config.yaml
model: "multi-label image tagger"
train_examples: 97500
horizontal_flip: true
norm_position: "pre"
hidden_act: "relu"
num_labels: 15
residual_init: "zero_last"
eps: 1e-08
precondition_frequency: 16
max_grad_norm: 1.0
epochs: 14.7
decay_fraction: 0.4
Rows from block 6 of a small multi-label image tagger, named by matrix and row number. Rows with one number belong to one neuron. Each number is 500 + 50 x the weight over its row's rms, rounded and kept within 0 to 999. All counts start at 0. Numbers have three digits each. After the name is the row's rms in percent of the matrix's.
After each neuron's rows are labels from the 100 images, of 14848, where the neuron reaches its highest value: "strongest on" is what is common among them. Only what is clearly more common there than usual is listed. The data: rendered made-up planets.
# fc1: MLP up (model.blocks.6.mlp.fc1.weight, 1536x256), inputs 86-171
# fc2: MLP down (model.blocks.6.mlp.fc2.weight, 256x1536, transposed), outputs 86-171

fc1.54 095:468511535464427456552496579484492525508518449464438517488536502583476442420566604454413397405468547504514554483578447472517577449464435491533492442530505496524472489499560459492472461489508478463551473412494565458548460621433472522379521538569549420404535588
fc2.54 092:544510469388492524452516483554545525508501519558484385508525479478489528480468503540462589488498481472501509466545435492572351501510474489482590526507541363466507542521533486506496461513552604577442493499455571515515456471443523512544577503492471554526501463
strongest on: polar caps; cratered rock; half lit

fc1.352 122:559526452463495497548488441419533485462456420428511507488513498528403497490531442497472505555450548494519423486502504533612408499454512526534480477460461452448458532477562578463436499480437425513534532552589477553462474480584573504489529455483468506526489476
fc2.352 105:531510499520488461476493465514495531510470549480569396488499490487455372616488578480530523484489590550419467412498508423404405533526449474494484552384617483524501534506490491470475428486494515485525456528517493418549553535535506504513460561461501478512484448
strongest on: moons: zero; crescent

fc1.765 105:470511409473554435341503516533501574521531515506465526555544419463469503517434440501555513425518508479498460516487470456516498497445443469467466487513467463531426623503553450526510515524517519504492488486408456455413518602493505556524480571465502498501464504
fc2.765 070:437455435547509506505514542439553518533421559478579478517518448510524424601511532468503500539443406432458525519512511549557499528513531517508526439408477540504529508481508299483469476482528422561436478433607521425521541422473513481551551488437478545524482511
strongest on: desert world; crescent

fc1.754 102:455521499532545488493522524554491551455450453556555510446509510497464401564529398467478460459398540437445424505514536497472436501498481517434541498458437471477612450571486439515447476499507520509457508484487604455399502514510577576554486471497486526516480497
fc2.754 101:503517476527542528511573486513470551515498429577440594470427488538499532432491541510541636466524420532580481409445505531462481424514509449542323525485481485541471467483437585448532518491522502562551587438522503504548569528453503477506517531554525516473511470
strongest on: rings; gibbous; polar caps; banded gas giant

fc1.222 066:572518506548509435590479475505454485361516510485544463491479520509448470525471423510563490581489412485505553460455479490569469526496498545471478523465564517472433484504446434541415479496474545515457458515511488522438476519501515465469407619613562578441509510
fc2.222 085:519456513393419404455468505532556509527429495583494506509505507546487437463491645492495589405482575589526475505572524545493514478539462538501460437454463544590557591399549520548442568495526505491418493544660556566575545465534509501490544409466481435505473482
strongest on: polar caps; cloud-covered world

fc1.286 061:542545482519397353511447479500478498535562548539537448523561530449533486550463555510525465439522483462474464542535529465448486464502447501548467556533531503515465545489427498534426450453487498525480485475464467513535507466471530489479514400524526494445421450
fc2.286 088:488477468557463521436506461527464446650554519450471461554520501631515552557503475504454460604475493485447480517511510482520538441554510540430596467418574573468541540393577514512509490509529539510488482506596543530516580564571574485525490430539505576427551481
strongest on: moons: zero; glowing rim; half lit

fc1.493 102:551472565510523458562484495511510385565384463418575586508481365519565560510463536536501507524514484570487341459529499531533484469519438514407539513387515416452475514451459497477518386514486453498469479505437509492447489513545501417545496470504452426457509503
fc2.493 125:409468511457472583474472452494478532355511517532520462493447520600509424530536555542567522544538571527549596511503504471479525525579535537464402484590433649551525513619531506515420527461490505527569529464578486517616477457490519544513531543496458507531539470
strongest on: glowing rim; crescent; rings; cloud-covered world

fc1.641 076:513496550462529459494480473488458495411510525513545502543432459432430550500508607591457540488509601474380474473410445502478468535509517380448540498515576438597515491472504494416475544510463435556536503548521515498545523515590491439486446529463669502489541506
fc2.641 072:489447451531468431623478529508455467490475503435455516444477518508525461514498455491638446475517491683512513548531519427536538459479547617531513491629483617484520449514492468546443479479456463532539462502586499515519506489512508489509531492478504472522433539
strongest on: banded gas giant

fc1.243 079:617466546492526493470421496467550443480475500389500509557454385398431473511574608588495602535513515510456435485478530487502497488564481463457549526475534552501533548491515566513426469492528403459574424477511451536526495459539564484598535503624603528434604453
fc2.243 091:398500462522443507559500498495481533471420487447503444461538534513518432524485452468603408454526424444534510502533517458414469482523626539523480458554473525531522429539484393484499425500443521460613456511522500417527578512498480511488530545450535501511393490
strongest on: banded gas giant; half lit

fc1.154 078:471518586511548443412511545467511491508443548410489404462579421366500462526417448535562435507574441495489512594523522470483432527532435525472472500532547515546462464413445489524519474399468546484508556465449473580596429522434499543468414479544522603476560555
fc2.154 085:460496515557375505493548499540509533498475444515536524495495496468549468468533505565503459526446536442493462489468509541431496588474383491445612479467526467501526599489499418516510547590475502539522536635512568421381459520540545551472435512471523469478494475
strongest on: half lit; rings; banded gas giant; kind: ocean world

fc1.58 094:526428487541586506464472564539507530505494563521549486526521471448469553452495528551480526428454447574583488536468448540551515457473431448475533498527548540481521373484405511431502561400521440477449513440480406505560425459518453509596513498515516446415559488
fc2.58 099:495504507599508514608529495527458537470513504454515511402443547493445564533503510525519456471523477430513494564483477524518552563456568425478522490607385602505490510569452387484481459441473502476625485507448493481394539532491495480483526459577507528549473513
strongest on: crescent; cloud-covered world

fc1.183 086:500522463433510371500470504545528549499529587475538568482449418450477506478547541514489539505515472404508587555657503528480434447417523575512506542508521622586547569506506493448530508516533519555505454455490450492441548497470501513482465533390529469585496467
fc2.183 070:492460478462482551454472485447573501561516406512522485488548548626523579543524437445501571523488421566477510574482482496535514496472549442504474497413471460480479522568521501512482503503558527483552565502524499544527526488428583509517527465449484551485475501
strongest on: polar caps; full; lava world

fc1.187 096:559445475516470479503495490439519498520504485426529405514448502478439466512505501485561454440591482539550527576409485531490512362622536481528406544533496485535497487519493563521565519524475613477522513448484453540495561546394431474528522554599489473527539503
fc2.187 116:515564541512504401528490482564607458463452546543517461509538492503529409483472586544512450566498584424467470397511496476477522546476391466434528518522556474529457555340497507540466536509518500468458474522513505469428462495478482597457425476472482469496464392
strongest on: gibbous; cracked ice world

fc1.245 090:482469501501533560529433530622491501442407511441479579470448536492541424552502492506508525567501577493482515492464589529541529583483428447500507432525494534601496370475515472395535527523469466554512524594544545403505511477510471520484548430404610469533561523
fc2.245 102:579478483510526444473523492481486479575540473522424456456511514497408463440490456452529523484517530589529544483502480440465518388488570593587472595644522481521499558466540495528518457480509556509491480476437538637481518553459478480487491523519518460487436541
strongest on: banded gas giant

fc1.398 084:530537428459428430578421515515473572498526512556504436498511414527538426499472480540615531476480582644550422498445556508509572558499527404485487490551419550544482508592519482488449558519527469506485437558495498533445538589508440543453481474469484483481494530
fc2.398 077:459426472412693536492489514470453398482610492452512490494522541518457561538511433590455419630564474487455532529461545476550527468492488522526526523463531525477501504447470563505492396566477512515519498447502511474531457482547553451468415471416510470521489547
strongest on: moons: three; crescent; cracked ice world; kind: banded gas giant

fc1.428 073:469545589504492438488465502538454521545562513480522467537493518484519575593449461491626483390496450385478583560508552462498534491487468532405516639528486531533491475530491503521420537440496434443502556514517411542411547555472556492519501546549515548485479463
fc2.428 091:528434520535481540472486531543471503582541508500481490503526441608490544424519519625433490580464504499464404508493514523508542470470569507465609433487492569446504481389512472494491533431510486568427482453640470589505489488557561417503470344559420503440491496
strongest on: moons: zero; half lit

fc1.549 094:484531407414475459358510529535484591489496516545474520583551450487504502502414443540566468474471459487472436516474420509481536514476483420483461507475408476500472573478483430550533522510478484502586459557417411464506469595471511567536457546455492438474445516
fc2.549 099:487506423566441522457495539471505516594446478468552513493477476594515470579519586432463568491469451462451528544498485535480492515493575486528528414403512582523499529515537367484487466453505476530464487479599613452537542454497488436531521503460462578550484497
strongest on: desert world; crescent; moons: zero

fc1.95 126:499476547614530556428457565512499537583525503466611516506525505484501552491423472471505475450455486473515418573482495565509442463535472531483498539544560488443583471536419495471492519478525462509496481456515450645504534497495537606576492501538506462458521421
fc2.95 131:504574480615510492609567518572460483443501484478465566505401526530503510398525484443531488438485455451498520505472522609443507525480531484505493521710365535568497445545466496475549583499502520518534485471467465432450536537492490474507553511554483571561469480
strongest on: moons: zero; full; lava world; kind: banded gas giant

fc1.103 091:510444522514440426535422452565549545476523445539535469515489449448524480546520498441488495472491487499437458489521492463516423497454514418460475578532538535470483573509422476527411476412479485522500539498479516563471464495406497533457442491550485482462513572
fc2.103 101:530529498470428464428618565546487512488484483597365459514486511501410521445515463460448574415432472450523527458513472521548513488523437585459481434377473487520490511441516479483554534480507541541466561452490522493489496537660478523512508484488519520491522520
strongest on: rings; polar caps; cratered rock

fc1.348 069:483445494518504354448464494443516504457568440518416508514563511474508465512470556605542535466517480534475527540419535498458469552411512433539507464464499498539425545549545438560469403574378443563519521435520421506482483507576463534490531518482511520543462487
fc2.348 046:450396530295498534462498528465513447510506542515492490503386484519526520565464439545441426568533546457546517524570492509504555422564475540435507568451592546457500481531519515480429542528533539462478461525488520486543455483405541418493440448432512487463506508
strongest on: rings; cratered rock

fc1.471 089:478422434588455560640547529565478518531476410469434602447530486422497450496491396593538478493518430397458514391495535459503506515532529501501488441479543561426467386472519495363516506481496508513497589512481524515425499488548488518420457519534547519514460510
fc2.471 091:590538460417584369457532483498502502466494514539463567510567512471441503469498542439548619456500549551494500459511477491503513479503541585601426517459496470479465571287521442490447473548541492513433509454477561498555601520508522494547534468493514471490530591
strongest on: banded gas giant; crescent

fc1.57 096:407547454422464477645400494529438505494476560525494596422522427507497497488559523608591521481414464524520497470473568422505510527470463423496490458467506484525468461491576572487503511571494502509508455536440506491564480534519416592489489397499469475439478458
fc2.57 119:518459452441663565439499501484493466464573493480521470495493504477477562541482411540439472653605497481468545484547493486530548461525477525500547435450493582556512533501457551444516302507494493490531467449478517531536489483541436468493486505456493512529499575
strongest on: crescent; moons: three; cratered rock

fc1.224 131:502485451530481579544568543604498553493506387485405533491473470490488501422491433482485483509600580531588470472570494508518418425504473484505505471447539502439455451495488424466576505475397578505479524545472526519500485535512533503513503551562436526544530487
fc2.224 156:482589507598643448540461472399485462466495507503620518493520470397497438520457520514521485426457514505523562484508528463513500501486589514492519589615453504525505497468544483475530461457479413417478527448448403506532578560548484545480469468442509440498457619
strongest on: lava world; crescent; moons: zero

fc1.579 126:504518459512445581595477394462528565500472547415514553490567535502518491496535561456460536487517463522550528434556517494581466521509545450563461576538504429491429538482531469482453530536483545460474544626553445462476485541529442511576495521516485482594492420
fc2.579 120:502538469608454439473458498459483499535486487455561477502547510577522503476505489376494409498484501588417474537487476540431447505505461560565519436383480478415496565592533515533511432507500502489504433564593592532528504507534485569538502476500429556503491497
strongest on: full; polar caps; cloud-covered world

fc1.510 093:471492368542589339457452604533483479472379500523477549474484499493550462456545464481494474513382558406518517528618519558576499468477448499465530531471523510540514404466486426489545503586628522543473512447500454425491576476501505513556523427521486479523575474
fc2.510 081:564514516535388544536529479473533544523515437571504507463463551538469535483541485529686569477543468644495493506433494552439511453490472444518407599650426524524486485564457514490508558519517480483523496482501511607481543475413536502591522590499475544544482471
strongest on: gibbous; lava world

fc1.690 148:535476576562522457459518506450520566587490528519510505474581528525547585508479521510531485438504451486527470544472462533505562519508417455485517502504589476502498424516447481421546547454501458494454540501494480544494536492490469562527537521559446424568532513
fc2.690 153:552535501610440502568542568552452504522495526483512518524383513627491586317531505452526514425500531514483492526432501591493528507478524476476478493665357566498510461460466513537522549483500485521525477524536410555429508450526462526499464512536501519513487430
strongest on: lava world; full; moons: zero

fc1.537 074:525461469502507468645466600578485433454517457557485532545500578427503450487487509443540426555512537457495571472559513515579462534442548528479537512469507503566481461570542511560530506484441488525442565500516541407524480432503571472498589438447460443462566484
fc2.537 062:509549439454537527534540487511513453566527463521477494483512481417461475586513538542511579523551557620470420459519449478422510402492534421607430545520581349427532534442463487474516424506510517462544496535517554586491600532513491440490481553524515484452548518
strongest on: full; moons: zero; lava world

fc1.41 089:490521534577557512511537582475518489502466480506453509453513485486548497608523508537499411535502472533435542446493480399490546532500491487579507523581502528571473462486491530401591555493543514428463630517486569452430539462530618532560470474509456491569436545
fc2.41 117:504519566333488487550580473553533519542452497441466531519507491588469508435486546455555471511528611512444452526479482582533537533532428520525534436414516454461483507324493433559483452514508526519480476512539527508473476489517515520491491458521460469452499467
strongest on: half lit; banded gas giant

fc1.174 074:565411450531490444453517596506546487465515513460502523523525508367499517508460546547500489490528498583436560551469459434493435523544473423532483533534428433585548498592547519537535525450523443566474457494477518527462546564447540461540515644436526569584478496
fc2.174 084:507530544431563328508429438600531530466511503540507497514525470594484433523482549544544413444524551455542467546531505489582540628526406453499490483474504511433487542433486492486463489532480533505533433534613393541519399480513494493494451492506493489505497439
strongest on: crescent; rings; cratered rock; kind: cracked ice world

fc1.265 116:509537438424523469341505594573584499526498496491495511556581416456544505484438510472563481437461526434528459545531481524477587475460479469507427474459440500549446588514535418520554524545430475503505451551418477485462521579445521509556485499461469475477418455
fc2.265 131:504510447580506539499506512460513540477458512445628498476521494624511426562513526439475537481451476482479511509483512553483500572463512498538506525525439516549498519511482353510519542512488447514452488457557536478486583424481503489536565483495486554521482476
strongest on: desert world; crescent

fc1.276 163:421457538504532492434492544524505525576457549562512554512610469528554542482494548484503464435455506491585457582502447524506518500519448479458543517544545532481492365485473452416516554482552485519500531422475431556489569519497463578509467456604457416528501453
fc2.276 173:532553494575500503596534531552471511505484499474524514500385543578448621398510480476528507479520492537461509552443512593497517497467554442460471528664353528491495463521427487531517523456497472530496483495459441572441519479486472471529512494520489575532493448
strongest on: moons: zero; lava world; full

fc1.504 083:467486509530558387487443547490489566512567526428497469564505445512551487426541501476587455431606480459524496615513439468472516485500468611461498523455461572556491522493476496527514504460479428449472562448475554550490575499385419552418495484556508426491490433
fc2.504 102:563491518563420523401573531504643441486475496557499488518506431340574512414466505532488501515413487466479528436476518506506552587539414485443568512414570490512491612447509513508511492466553540580516547504557458441424430522477495524513401461575485509475489496
strongest on: half lit; lava world

fc1.501 086:432497554455459532619367531514473576478543505515474603463559451504493514482512438549552502463445453509470616557528577385453520529481487434483480442423500470475470503536502475492456502464503612423526489485474495495528472491552455560572542465466502525523484488
fc2.501 105:537491470419610568418537524535503468488506509484534445542477502432467581488507492534466492634574528508451488478509476503589514474517515482534549405388482544535535520494477595424498346536478467496559522511486506504536470504506448515472489510457465513512572556
strongest on: moons: three; gibbous; cloud-covered world

fc1.178 069:519523486488369446553508541565514490433540531477559466562471457503395456501528639467477566558522482579557454445426486541454479506486509524508471667504542502518444515473496530580490518457475484484529537507413462538520532480532514547437594514522389471514519383
fc2.178 092:544465514566524521446471481424530484565529428520442458493588558544620562551535362435390416466451422456460521572549473428509538450537586515495484412494521515483550529552501480520473477488547555415488445513531554521563485494483503503542589472503484553474526581
strongest on: polar caps; cloud-covered world

fc1.172 097:465392589408435452545466481436543555507452505423574529495495480439505571450511539384546492515512585546496493544534561483469475534537553517550473583541500456584493457556497390522456440459470412439494537524503464583511607476498461530451480443483446536421560558
fc2.172 109:491568430573557480435499493489457517503472507457480430565538441484488449521502450651478409541451494451489482512400504466489488553543470506493625464448529484462499657472533493516542491565490568527598480534528468417465414528543506494468443521490491521465452465
strongest on: rings

fc1.388 112:538453525549529523522463533538510513636566501465470517518513468480543635455421480504610523385506376499503521612471466552548556462499466557562450556511478523511461449528433457491500529443561544497507532493499473531457525492454488520535457478564499468578452519
fc2.388 109:537528531524370514499588532557462477471476499566490511534500494647512551401541526515482506477424560515457463483482511552461539546478466516355538504613493484513510425351492509524496520475512455549439508480537418512455462489488525555534435487579463472459547464
strongest on: half lit; moons: zero; banded gas giant

fc1.355 082:452415514483521504495454508418510564476468434435561518511552508469460495467473482489464481486524495434524528533455506476479510612462549496548478615526386520555500482550518411461431482504517592457522432507505442529455513578517456507499515519598485523563432553
fc2.355 089:445455497499420498443451479522557413553503517507543477496545470599495486595518482591485512534487530537461464495580540493566509474512349508459472435466620524484507499406472608481479475454467431514439485533591553525570553470535522504489384342485519480553497486
strongest on: cloud-covered world; rings; full

fc1.424 110:501495545507609451449445531523501489460480591386446505481472499455448453492531554548469475486515539548503492500462490539456506582579420475404603461567637561488640408404472533435427480464490397436456475455513531501562472493560470540533436446537641502364579491
fc2.424 110:508473514647552456620506483487453527479445464469548504457475513453498513492479461521537392464523434437515518546449504457483484523500554449532481534605468555508487407610502476483505464480444502458630448406440447538401559518478476478473517465520556514512427482
strongest on: half lit; cloud-covered world; banded gas giant

fc1.48 109:441633476465443445485497414452515528574419495410527560482435519513495448421525509487564499513586588462416563521577572502504488493490490561496558471524472439523547482477484495457450568506508435351518541585510512446479503522514509448471447495437549470455526514
fc2.48 100:522539473493621469450545495456396579445510501527511475492598430419485464529521437522539480411466348500487529429453487458496476575457509471580474528421448474479450608584557463476575444534465575570602527535432485472367542509488440532504492562544524505543455565
strongest on: half lit; cracked ice world

fc1.688 089:392527673543446499515530529499540503566552530535515499486504487546585425465559495559605477510523448583435561622585507458528533464504503530484467468536482450397475485441432516511515538483473439395473593488449515509587491500469458579589507514527452364469489488
fc2.688 096:559529488555601500528556464572428518442491529465511480512493522486445538526501516517475474417432501433492493460458477519502521577458510437531510593621445526565434494551507391460565483506524493475541485495375501459275492484505465524506497554569512577498487474
strongest on: full; cloud-covered world

fc1.405 093:561448540507375444473429475486534542473492523480578476543515475531518446434477592413475476422444534474478510464506581452448486399561510480456417588518492506545487487537568476530418506507480455480469554555582545562483552491537554502533564489453470519500494409
fc2.405 104:495552438569488528474490387526422489526540540438571476542609521517556479554488440530432478605496530462487507537512584452499517506541529549514566463446593425480496589574557439484487463478503565492532440515521459494574462443556479491469486507487476487476489506
strongest on: moons: zero; crescent

fc1.256 106:406521522486478464580396524446457544487564477449462508476448535508495568414424479454586454429554501546507486561487576533457402500587497536493542555535487586559418438629382483537504519605556421409593559576473478485523508487548452480499479502583470478499559465
fc2.256 122:461497475535605551425562474577630495462538510493476504506532433403493466596449537570416479535487471480515551452513516476464584446531534468487510511555544274482537609389498472493557387480500547586504469496460462505467456545483470471481432498540490487422424501
strongest on: lava world; half lit

fc1.330 070:416413436605574429539582496514517522495457484557534540543509484351486465385545509470577500553476477457544525466543508511507470427472475545417471519506396543399445436446518483470596532557547522506444549517416452460600528464499473477621467449391537497570494447
fc2.330 068:600513446399516544487537560484505515522548495512410494511506578573457518405512483468504494444523541547501478491432488508494552423509613437644410550527517497510509469530491548446500472536500491482468467565518536649476448478597476455534575555453453567493513597
strongest on: rings; full; cracked ice world; kind: ocean world

fc1.338 117:507517536528479517573503492450502465526450522479406554516542514422479490490519474523458580567514458477581521399456567489514483578557507480540494547515512486527525431522491423490510448519497551444496477444357523483402393518485433506537506548554562514560546518
fc2.338 101:492486496553433451503454487487570512611486487444573515442556541666565499546495456439466429460548521556490466561488517513437487461515425505513491454499508461424484510448492552602452519550491419451477436541663481543617566520528529496556460341463473524442474481
strongest on: polar caps; cloud-covered world

fc1.125 117:447498502517528418497541550505451487477454464468469540525601470360561463538559451556529511499515529459556510516557482527487484509533506510552425444448460469520425339401512507417649463494467548503417558513495529497503506542480535483620459448497505520490464550
fc2.125 123:518477500397535584505556444520478498535493506489476490463506578615512506354483520444424534462594558449569539565488486512561537397522524500474447551538508435485525484460517453533476510514514454478423461469506514642525485475550465480546584457494476502455492493
strongest on: gibbous; rings; glowing rim; ocean world

fc1.533 068:521479447450440369488475499520536481488435475483530492525535431421574539554543508507558481507452449574542504535510477442519512530522410513509509725558456538505456564459481456459534425526491518565447519469495490626445559513429455478492540486480489523399449543
fc2.533 040:434500562575344492547496498544506534536512533512426560504461471538554497413508532502498493558541514357487516480386539539412541543507523457487577421570489597493549501512516488539535640485491493568491502532602485393515424446475525547477422497567542524531544412
strongest on: banded gas giant

fc1.136 121:513392554524476457470508529531593462549453515564462497566519487520554528433500528549494429508529492462516533556501418500491571523525438453452493523444516534451554440526457432422531517424452487405439497461368479493528465564465454515556474499530377412536592513
fc2.136 126:518502490618420504531537536512516504465524536481545433541372478583501538400495497503496519413469490482497565511421528528496469558471454535495465443610402525511471516506488522516575512529522491538523522444514438512455503458517486502425556522461506552498483399
strongest on: lava world; full

fc1.258 098:507567393543421526597558594558486472526525450516484521518516487416450483492498426572530511494534429488466540419517528566483440462579449490534422449511577465460482483434473482404514464482378522513461483582451542550454487565442446558484527548531510518462472575
fc2.258 097:505543449607517457517523473438436523542452585546483552566468513515509491403421546447373524447420491575567529551467509540514486435508543630483443480459529461493501488368559443466490514514486450493380459476544550503581498469589459550499501464471502467520546525
strongest on: moons: zero; glowing rim; ocean world; crescent

fc1.422 085:499580450464512553635474497517455515484565491489557549404517402464518446501492490578574552433392516511490527555527475505522524500449415453484501463435476470553495560514536540473473503495506577604489461582514545530531457555543388551567504430529488442494509460
fc2.422 101:444454499394602543500454460495520436423533526497567494493546531507464525512506428505443469675653534540478540514503535461546534460514489505496520501472507594524475484587441594448495404502504452469512481409418517495576527497512535460534470511416501502510452532
strongest on: crescent; moons: three; moons: two; lava world

fc1.454 114:488543403461548414523474453542453482426541461506486549498563563556457529543443485511498555362475483491378503364521495493514455522506502504573494438475486436541530558435486402526486348418436457486568459529513457442541478447456547465525516499472514517475463484
fc2.454 124:393444480522389562518523565451481527501494525477411566472433496434489456603519520394541543509443471434535498524506524510621472532466456539425579530439531474515539450481491396492479535420484410482505532526620482494568546496559541489527454438413476466472401461
strongest on: lava world

fc1.372 102:480556446406488512388520588557545494552498480509477507539601430515496541471432516488563451438425516447565452547531440537489584459469492457520442529474463476514458557502488418516533539571440469477495447500396475457523553586443464496552489555485441455507498497
fc2.372 120:490527459631487554508500504452503534442461493458614502486522465566538469579506542421476553477383476477468501502484523540486502571439509524526551546507449488557485523512456352512549496507494459513484514475534514482452609455488520499527574481497493529521485466
strongest on: desert world; crescent

fc1.418 133:442505573484565494469495563514471543561566506370535478477548461536579532372465556505572458389596504472544485586487442506534452513510470502440444501540532551515524499417459439522520491389511445464515502503443461513519497513518403543503421487592571445542492488
fc2.418 114:524493490592435488469567501545593488494479487568485563543510472414524522502493517602498494521383457451459521477457508538518581576477407518438522485562530460479477558427487500495542484519524549537513505509501490425352490551503532549475415498550509516413485450
strongest on: half lit

fc1.218 126:474561494562476503484568484455513511615518482420579433479565507394490514504500487544580513558553560518430572463451567465516488540468582499473498521440490528578470424483542436398470440441491441519549529510418505489381497552487491505533552575466474514544525542
fc2.218 101:462481505484450511458464449457447493481490478565541523456554492511503427502491470495475483417447543465578432510525491452510440525529447472443520533386530427486502592521556374542494522510464530448485497545565508449493560510551573407513480459533550454489469574
strongest on: rings; lava world; half lit

fc1.115 100:465560558544564419480509473533532386494481488420505460519547455521490503525506515438507435494511456576440523477550468481439496495506509484482485488480530503496514428410538587460489461548530391431529500440537488522537545482608455572443455490454566419468518503
fc2.115 074:544477519573476477579504441465487537470465510481579530518457524405517466591435441518505389431494467435489594522519479487575486513572507492496499605575520576498474412605523403512494474488499509435502482418399461486421521463514477455537491454530531522455523490
strongest on: cloud-covered world; crescent

fc1.614 163:477538435562533548615469485485425485439457515573457581571461497498574501516485450519595503461455417497572512517529540539479541522420412552479487483540428482510555482533575529503543553505600431462375516471597533434585455448471593536471460473396515460511548540
fc2.614 140:522489440470569468536511548503519510474559499505442535477497493351489577473535598466465528477468497503502486508448423446528463529482543475549534473344532432502530533437478434479539377524533517486501503523416545510444462520492516502518554534558477485453524582
strongest on: glowing rim; cratered rock

fc1.452 081:487527486494542541301518552483523454548517521454548502580507417467557495483485526571593515491531494468504468558470482533439525467500434464503507472497496490527443553517548536440565603476573523536439546471381527488414487523468508597580506501543497498536460485
fc2.452 079:410491430633514486496512455467482512490517551387633485541594480559542406554495511414445501490495508421498564539518512521549516551424484525516394484521467584563471506520540396439509476524540498443452466517599549457500501409483526498538534541477536489488464495
strongest on: desert world; rings

fc1.716 094:417480400549588436517509538512448527487430507502540559490494500533619461427463520555494574568425543522523522527569483521478511514468443515614550489522536572539502444489521518450502590509611432526453505485464474498538446453542447521565476516499495481597531384
fc2.716 087:588543469509498494529505508465490526504477434494480468453456522500486550471547469381632475408515428610481496579452473526467520534434487370486498589586333516531504521620498437496527511496527517450566468569517485584396545446495545511536539561478499527601503531
strongest on: polar caps; cracked ice world

fc1.284 077:484486592585426576528502505534486558500453413475421622453494554505470497613486539451515556565468503500442469626450564499463529496555448470544561536507507457557489461514416391467571606574549544548508516496438561481553510523559545556509453438567568532504449454
fc2.284 100:616522474398576413425494517492412467473545520501508483603507513466560492445493474497530505427453492538538463490468523499498504506479594486466373466532481535489468469451531581501465433513552505416501521478520449507471509459418503447540509540545471497514566572
strongest on: gibbous

fc1.536 089:484554406495517418476483535575425529435494478534502457535495526459502379506588551453540533482406529394540531546601466496592475496496501452539583496515422476562519457435488527537624555458500535520488555462492502443435468535509486473563523475443504470643513477
fc2.536 097:569408573471383585530527545475643491532474479506476525486449521450475580393495438523519593473591542632489512537500496515452535435573424501571384534580513494498476493512454499495515554535514470547461475509513548535493486489452491501494532518591501521491540485
strongest on: polar caps; half lit; banded gas giant

fc1.151 105:598552505463565575438433502514502528437444471548378505488363477369478461480551648628527463499499511483481507543513516493484503544530396424449570456492499524552553483543576494465524456534555456486484545563495546511483475473479445528494494491494616515520579474
fc2.151 113:435434526544449462570492538572496524513469452433507551472444487514462476461522455457663551536508514497525476488523512500410471488434541533595496480640371611554558486524472493546538521466465447542553487497508516501412531533411491505517491489487526468494450481
strongest on: banded gas giant

fc1.74 069:525402539533475531489572510526513502481510509535530489533509483429502507542516585522520485509484493557520582575552478462504484469512435443598516581631491586548508510514532465448424408478497526654616365492488422515451517519457442481464550534510572551529388572
fc2.74 047:501589501428489401486374479510504519680526560552444477478560491617570463559485460528518496553540570431440422467473493490454531539497477442409568484528534530484485485444484451510487560458525495385410480477497472531490539471485527575528457450452488463465538424
strongest on: rings; cratered rock

fc1.662 097:414448444465408402693414519591427535483466500465449490492587440504516508475413478498630507471544520503426526485399577471443583561501443456494490421477505613499471477538541517458486590536485547485493410493500501458481449493571474480506460495503442507536486446
fc2.662 133:586456487401666544444555528460510462476526491549518457456519483502473577486517502570449481586519490483537452509566461457560505462500488519498500495412496450469519499374502586464484362540492535493510523501469543557578525509480420467474517484430493457516522624
strongest on: crescent; banded gas giant; moons: three